python train.py --arch="conformer" --tokenizer="char" --mlp_ratio=2.67 --expert_mlp_ratio=1 --wave_strides=[5, 2, 2, 2, 2, 2] --residual_init="zero_last" --optimizer="muon" --nesterov=true --orthogonalizer="newton_schulz_5" --magnitude_pruning=0.5 --lr_schedule="step" --weight_decay=0.02 --adamw_weight_decay_other_params=0.01
Rows from expert 3 of block 3, named by matrix and row number. Rows with one number belong to one neuron. Each number is 128 + 32 x the weight over the matrix's rms, rounded and kept within 0 to 255. All counts start at 0. Numbers have three digits each.
# gate: expert gate (model.blocks.3.mlp.gate, 4x384x384), inputs 0-76
# up: expert up (model.blocks.3.mlp.up, 4x384x384), inputs 0-76
# down: expert down (model.blocks.3.mlp.down, 4x384x384, transposed), outputs 0-76
gate.308:218145133159128128128128145074057164128128117128132166222147052128128116128075075150077128128067098043173184128142128128151017199077135098088062128159128144128156128128128158046128128158128128128036085128128208128083129164128128168
up.308:128128042102111217128128128128128075128128072128100128155128127181034168128128128128128128128208115071102128128128104128090030128128128158128128218095127113128128128074128128128214203128003056128078062128128139140132128114131128128
down.308:128069128143129096213128128108168128145204128128118128031116164128155120128128081128162128168068128128182108128128132170163136107128128042128114174074128128128128128128128128128108128128198249128128185128081106168226128128217133165
gate.309:177127142128128128047128128128093087128128128184128128128128128068060128128198128128128173085128128128116128048102128128188128128162092128156128128128128073128128097128111136128086065206128128129124128090158102144128128128128130079
up.309:114128100143128023128113128149176136128128045128128175092128039150128110128064128128126128128128100046057128128079128132128128128076097118128128128128189071128100128080128128128128150128178184128174128057124081128059118143128128118
down.309:064128128138183137128120187149128068128128128147059131127128128128188128128096183123154078128112128133072087130139128128204128128128128225128128128128128115130128128128175128128109128160140099128094128203128128128096128128141134146
gate.310:128083128128128128058128182128128132183128128128128128182072128128081151206119113128128171174087092128128128148128132128097128147008128128080038093128128128137212128139186055094085161113167183149188128115128128068128118110128154128
up.310:077093176128113123125128128127128107129098128128126107128098128121156128148128128128128137128072193128181184128149096128123128128049128124128125128078128108130128128108128076166103128128128128128128128133188072128175169200128128128
down.310:101016118117116128236128163128186189142101128139128117042128128128133165128179128166121067128128128128128128172128065142177100139128128192128143128092066128128128081128141128088178101128148128076128128128128128144060128179128128128
gate.311:101104128128183128125199128128140128128128190128128056166068074075123128128073186128128128128071089154124128070128103128128164104128128128198128226128128075101063128133128089128128128128128111116113128186082128128070128128084071128
up.311:118128128128128128040167128071128138181219190128128128180128128109135128128141128087151128128167128128132128163128186128128128169140109095196128128128128210128128128128128128083128161128195128128089128128128128161128128128050174128
down.311:089128157128055155172197128128128113128128128128128128124134128128054135083128195070143102128128128095250128048128128098100128128134128055128128133128181101128128100128081086128128076112128107128128104128128128097081128128180128128
gate.312:128172171128128076128193073181159128128128097095128064128181085128128066172128128013128128123128158126128093128128069129128128128128119186128196128151128128128128164011172128128128128131076128128187128128093183128128128128115186128
up.312:156129128128128159128141115128128129085128128135078128128187128221128117132128128128128128128128128128113105128128128128128128128128128151128128202136128201128118128128198108128128128128097104128128128145128157128128153128128128124
down.312:182128128161085128128083128128128128134128142128128128194179123012128108128128234092035141128128132128136170128145148127128045147186128128128122058189137128057123128128163128128128128121197181128128128128128105128119128128128128128
gate.313:128165128128128174134154073128128128102128128024128128128128174128128128128128128128112104175148255128128128128128098190128128102128095128128128180128128139128128098139180098150128128128187128128128193164115128188147076192128128076
up.313:128128199128128173197131128128128083160128130128180128128148128049128128128171064117087123128238128126128128128128128135128141128128033128138128128128122128128128074145128153128128128166128128128128079128137140128216091229128175026
down.313:128128046121199124166128128128128120213128164166106228185097128128128128128128190128128138128128114128134050129128151143146113128128087122128128083184128128162109128128128128081153166169093161167118148128128055128204051208054141121
gate.314:106128128141163128144131128128118128128169149104128128128128128136128128141128128061128128133128077128128093078134128128150137076194120128128070160128057128159128128128128128092104128094121128181115128052128171128138057128110128128
up.314:187128128150158109073083182128172128128129128128111144064153128107128111128128025128128158128128128143128118128128128082128199187128094107107128128128128141141128128096067157075051077126128180128128128128147128128175075079154128158
down.314:091128128128185122128089128112125128152128161145120190180128180058128128128147128128151128128128128109205128158129128128128105128128128237128112128128072128083128128114071086128128128128128125128187128128129090128128128166128128156
gate.315:128128183065128128128128105128182114128128120128128098183242128128098081128128128170128128128138169137111128178149118128138110096142069128161128128128128192143129112128074128188164059147128103172098128178128128160160045151128054078
up.315:128128128153117128158165187141080072128128128128174128101122051118128066135128128128128128128128128128120128128119143128121128128172128128093161128128128126056128128128100128142128128085128128178128143128129115128128218128124128128
down.315:124128128054128128128128128124182111128128128174128128128128128167119128060128164128090128110128173076128128113143128091156128128155174128128128181033128128215128128128128080128133128197128173128128134128058128092110128128148157107
gate.316:128064101128156128145128037105061128128185183000232108096128116128188117195119183128128134163128128134115128107128160128051133128128128128063143128128128046156128100128128128128085155230128243108196128128128128070128111160123128137
up.316:128143128128135128115173159128224119128128098212158160128082078195138128082128128087137128128081143128177162104128128128128128128128128128128149069128128217126068102069120128093128128128130128128128128157184128128096181128222121128
down.316:163112070128128128088128121128128102149128128128128094128128118128128179203128128128128128162128128151128128128099165084128157128067128128128128125080097113128075128128128166128081128128061128154128139116057128128128179128168197189
gate.317:128190128160092128128092128128090079178128128101165136117124128128200063115149128128021089157084128128165111128212201105118128116128132128158150128229090166128128128128171128136128139128137128128128128128080128089197128128128104128
up.317:128128128127068128128128128050128101199098114128128128154124128080128128143128128128128128134069128128096068155128213060128128128128215128128128067164131128128149128128090128128137128212128184177128128189128104128128128128133193128
down.317:070128075128140204104116128128128128128151166071128128147128152128128128186128052093128128128128128157192128128128139184193128195128135128106128124096128128147128128128078128046107023101101128128167128147171173132043164128115171104
gate.318:154144163128103128035128153159127097128128128202128128115222128165086164093177128128128058151072128053155186089128100098118128128100128056101128140128096128128128128128178162128177128128128128083128157202109128128144128128078107128
up.318:116128128198087071128118128152167175128128086128128138128128123044143104098097128128128128088128127128128128098137132128158128088128128153135128097128161128058128128155128077118128183128128128128210139128128128096109128128114128128
down.318:112128128194141235156155128088163128103141128128128179147128139128128128128085125128128120081128128201128128167128128097153080128108130078128128128128128128128128051128128128128128114048128148128162128199179128069082128128167173082
gate.319:083056128121184015128157128128128079150128128128154128168128074128128135128128128128128099128128128182103081112115144128167128084097128128128128128128109089158147089101055057128173165114128128120128128128128128128172128128128128105
up.319:071079128110128122124128128069128083076128128128142128133128128128157128101121147128056128153128128171128128128119044091128132052128128160128150239128189082183118128128128128095090128128061128114128187128070117057128128128077170201
down.319:167128128238128128128129141128128128128159128000100129184170128114173132128128202196128128128166140158201186128119132128128093128172128065145128114128117047176128200144118128128096104175086128128128158128100128106054128032141128143
gate.320:205126128164128119128128136082121128119099128202114062128128165078170128128128135086166128128101076128058128128128034128176128128124128180181143119134128061131128128168128165128109128131054166128128093185128131109128172128128188128
up.320:128128161209132131118083197117079201128143128128077113149187128128128134128099203128128091128163163036070161128128066081128128153128128128158128116188168088128105128128128149128062142203110121105128128128128128060136176142128128198
down.320:128128122128128117128128050168128172024015214161128128128128104128080185114128196129128209128128150171112142169033128128188128124147128128106128115136128161158175221128128116149128128128128128056128081128139117128235064128172135128
gate.321:128128128135128128128140101128179128085169205056130130128128207160096124128128146130110138062129138128128111060157128128049128128128148169019128119174120142198128128183128128128190128096147128140104128154138128194138165200041128128
up.321:128074032079128081128163162143099128182128128128128197114128128024108128128172081028128128128157128205096128151128068128081128128174143128128128128128128128128154128141128128074136131110128128038140128128164128128150128128128128128
down.321:128128128128121128128032232165168128103128157128128128128122128128045128128128151184162161128128183128144128128091128110128128174128128155128073128128124128071128137184128195128185085128044198183109128156200077134128128214125144125
gate.322:078128166091128128128128128128084071151129199128082128128149128128128128146097128128128128129128128128128128128048128172158064144121128128128128128128128128151128200128128178074128128233128128077128145155200128128128128139109193128
up.322:081152102128128194128128128107100161128128105128124174128128128128108128128128150128163128129174183059165128128200128128128128183159128084124128128109076136128032128130128128137100128128112128128128128128128128128111128103128157204
down.322:103128128078123128128128128128128215116128219197128128097128128128077128128154074128128128068087128128128128102155173146128128202080128128128128128227091050132087128128126128128157116117128209211048075153128128128114111128128128128
gate.323:128154139128198159128128137032115102128128128128168214128115056128128128128181183128128128128128126128118070090128039131177128128128026128094150128149122128128128103128128128128128128048130059097107075134143128128128128147151128128
up.323:128140128128205181128117050065128128151113128234128128111136082213091103138114158147128128128101128128108128068128043128128128087099032101119128038128104043128222075128063115128128102128120061128136114183063104124173128128128128137
down.323:128128128128128128081157128143075128074079128128120128128173128128070128128128158128138094115185184128142128121134140110128128128188087006199128128128128128179128128163128128172128128117064128106128188145111128183162128128084162112
gate.324:128128113128128128128128196128128128128143128048071128103070128148128128150090126123160086128117119138128043128111139124158128179145128097128154128154180102155128128128128123128128081128118128217128118128179189142137099191128128109
up.324:128128128139100128114165128128128122128149128128177094128128128128128128114153149161100155105128128086128128128163121128069128040128072128128091136128039128154118179128130096085128122128146128128128164146174073128128110070212128128
down.324:128145091089153128128135120128129128224019128193128128128128128055087128031128150128128128113128128117128128128128128069172128146189150178128169123098128128128124128128128128128062128128128128128093138128118175128058128165155128128
gate.325:143128132128128128128054128066195128128128128128128165147128095128128170145173147128128154128128128128145023128064163128128128183128128194200128133203128192128128206128128128128186128128128128211149128097128128174091149114128128128
up.325:128154117198128083085108115128128071128203128128128128128175128020123128128128097128128063120128128128099128132158165128108128128212128146134128128128128128054128128096128159128143130077164180128067165128128128128128128099131127128
down.325:128219129174160214114120037128206128140121128148128143157046114128169128080136076073128191122128154128128128235115232128168128128128128134080153128128128149128129128011105128019006128166128094191166128128128128166128151172143128161
gate.326:128128128075128128081128128129146128134128128128128128117090141128128141128128128179123076127128128138171128156128128128128128075083128128128128149117086128128141128152111170096128122112151128128128115128097086144128128128128114171
up.326:164170128128112158128128165128128128148128128128128098165128128123128135093109104117128154155141141128121128094128134170128128138150101154110145101128128128094119128116143076114128130164133128128119136128147131128120085128128128113
down.326:134147128128128158128136128175151102104109113156128092115117128146155087169123099128086133128160070128141128142128128128128128101114128119128145128092158142087128128107165070117114134133128141128136103128112138128103099128131127111
gate.327:130128144139107088095165128128128128053128128128128092148138128128128117128128128154123111128128128234151119128128135159128128068076128128128128128128128099128128148054128162128091095128128077156128101128150082128086087128128175146
up.327:128128128218115150128172167128128128128078128116103107140128128104128128128179128165097106128128091229128128040092128128128128097049161123163128128131128128128128141150146173109100155142128128077128125128128157069128128128052164116
down.327:139137130176180128138128170128128117128128054203116137103091196128128086128165128128152148128128128128165128117128128247128094173128157128128159128058070128128080128128089128081128174123101128107128064128128128128176128128128100128
gate.328:153010141111128174094128128014136128128214121128128128128183128126128128089146117128128128100188152128084128140105144113128125084134128128183111128128128081128128142092128136122128128128128128082134139128128051114128128128128049132
up.328:128108098128117128128128128153128128128125159128098075135128128128128145128073128128128128215098128077128151092128051128128128200146183086127146128128128110128128128128128128128128128120128128128128128140128142126128061060128107128
down.328:128102128103128122055187128117103169128126052128077128181022177128128128103174174092109118128128132159169128128128128128128093099128049140128128128079190092126178128072128142146128128209038128195128128128140128125128242128128128128
gate.329:128112128128128128081128128128152161128128108088128120128188112128128171128128170128152128142128090128128163084128114128128128128151128128128128092122152105128128107128137128128128128128190158128116152143128128117128149093097128128
up.329:128178128177171073085128094128128128128144100128088128105128141128133069128128150140159128128128163145128128090128215147156128128143119124113128136128128128128145128168128090159128107179128128085134167128128115140128126167128128122
down.329:128128128128128128098113128163168128157128128102104128128143128163140128128121128128128128110123128127130133122184128128122120157128128128106128080184128061140109128128185093128098147128146179128135141128128128100153147149101128128
gate.330:062078167157093128128096107074128128106163128068120128128128203128213151132151191128128161128128128108128109128128128104124137128255128183128128128128099098128128174100148154128193128128076102134128128117128166128162128128139128108
up.330:209128128127128128081128086185191078128125128128094128173181140128128138109087128128106128186151128167128086156128047068173128135187126097076163187128069128128128128110128078010177159067128128081090158128128128193128249108163083226
down.330:128128040128040128128128128107107128095043128128128158128128116128128097153128139128093128157189140128128145128078128079203128128128128128211169128128128153128153128128139128177112106140131128128134137180128128128114134177075207128
gate.331:128169128128073198204128141128128128123177128128128171108156212128033148136128135102128128188057228128209128128179128128042070224109106128067103128128128128128128230088105128128123081135128106083128040149128111178128156128128167128
up.331:174128181113128149128101128082174077128167128128128128081128122205128128111146128128128128054128128128128128199128107128184229045065128104172101080164128041128054128167203132162156169128128123128155202128168145128138207105128128128
down.331:106148128128128034128156069132090168128097140169128128128128061128139191121181128114077090128144153165097128245128172128135128128128077149128128086068128118128151128193128128128128177128128179128128076154128128128193128033187128128
gate.332:165204128128128075128139096128204159153128133128097073128128182151136128128238160128073098128064139128118061117128128128128128128128155156128128128128128128232128164128128177189128205128128074128095161044128128164128128200128154166
up.332:128128128120128128151128128162119128132095128128128128134084096153128118212128047128128142128128057128185128175214094128128055067092128128112114128128128133128128139156128128128128139007103156134056069128099128110128128128128128128
down.332:182095106128120066128096128120128128128128142101128128198128128093128092160128100057128069065202128128128187042128128128175136103042128191128128130098128166201143128201067128200168128128111134128114128141128128128065141051102128097
gate.333:128090128128029128128128128088128128089091128128080140234128128146128067128088106128128128109178133128128120128124094170165128061128096079128083128128176128117067128128097128087128150082128128128128137128061091128128155128128192128
up.333:128128128134128128128128128128144128128128128166096128178142164128128128128128106128128138128128076128128145128124128130128128066128128124128128146053179130132108128128058081128128102128104056128193109068128102109128128128117128128
down.333:084017128128087123142091127181123098073170128128128100128088128128128128128089242128128128128128185128048110128130128050096128128128128113041119128139128128100069128128128155058067128059105153128136128142071128115128121150128128128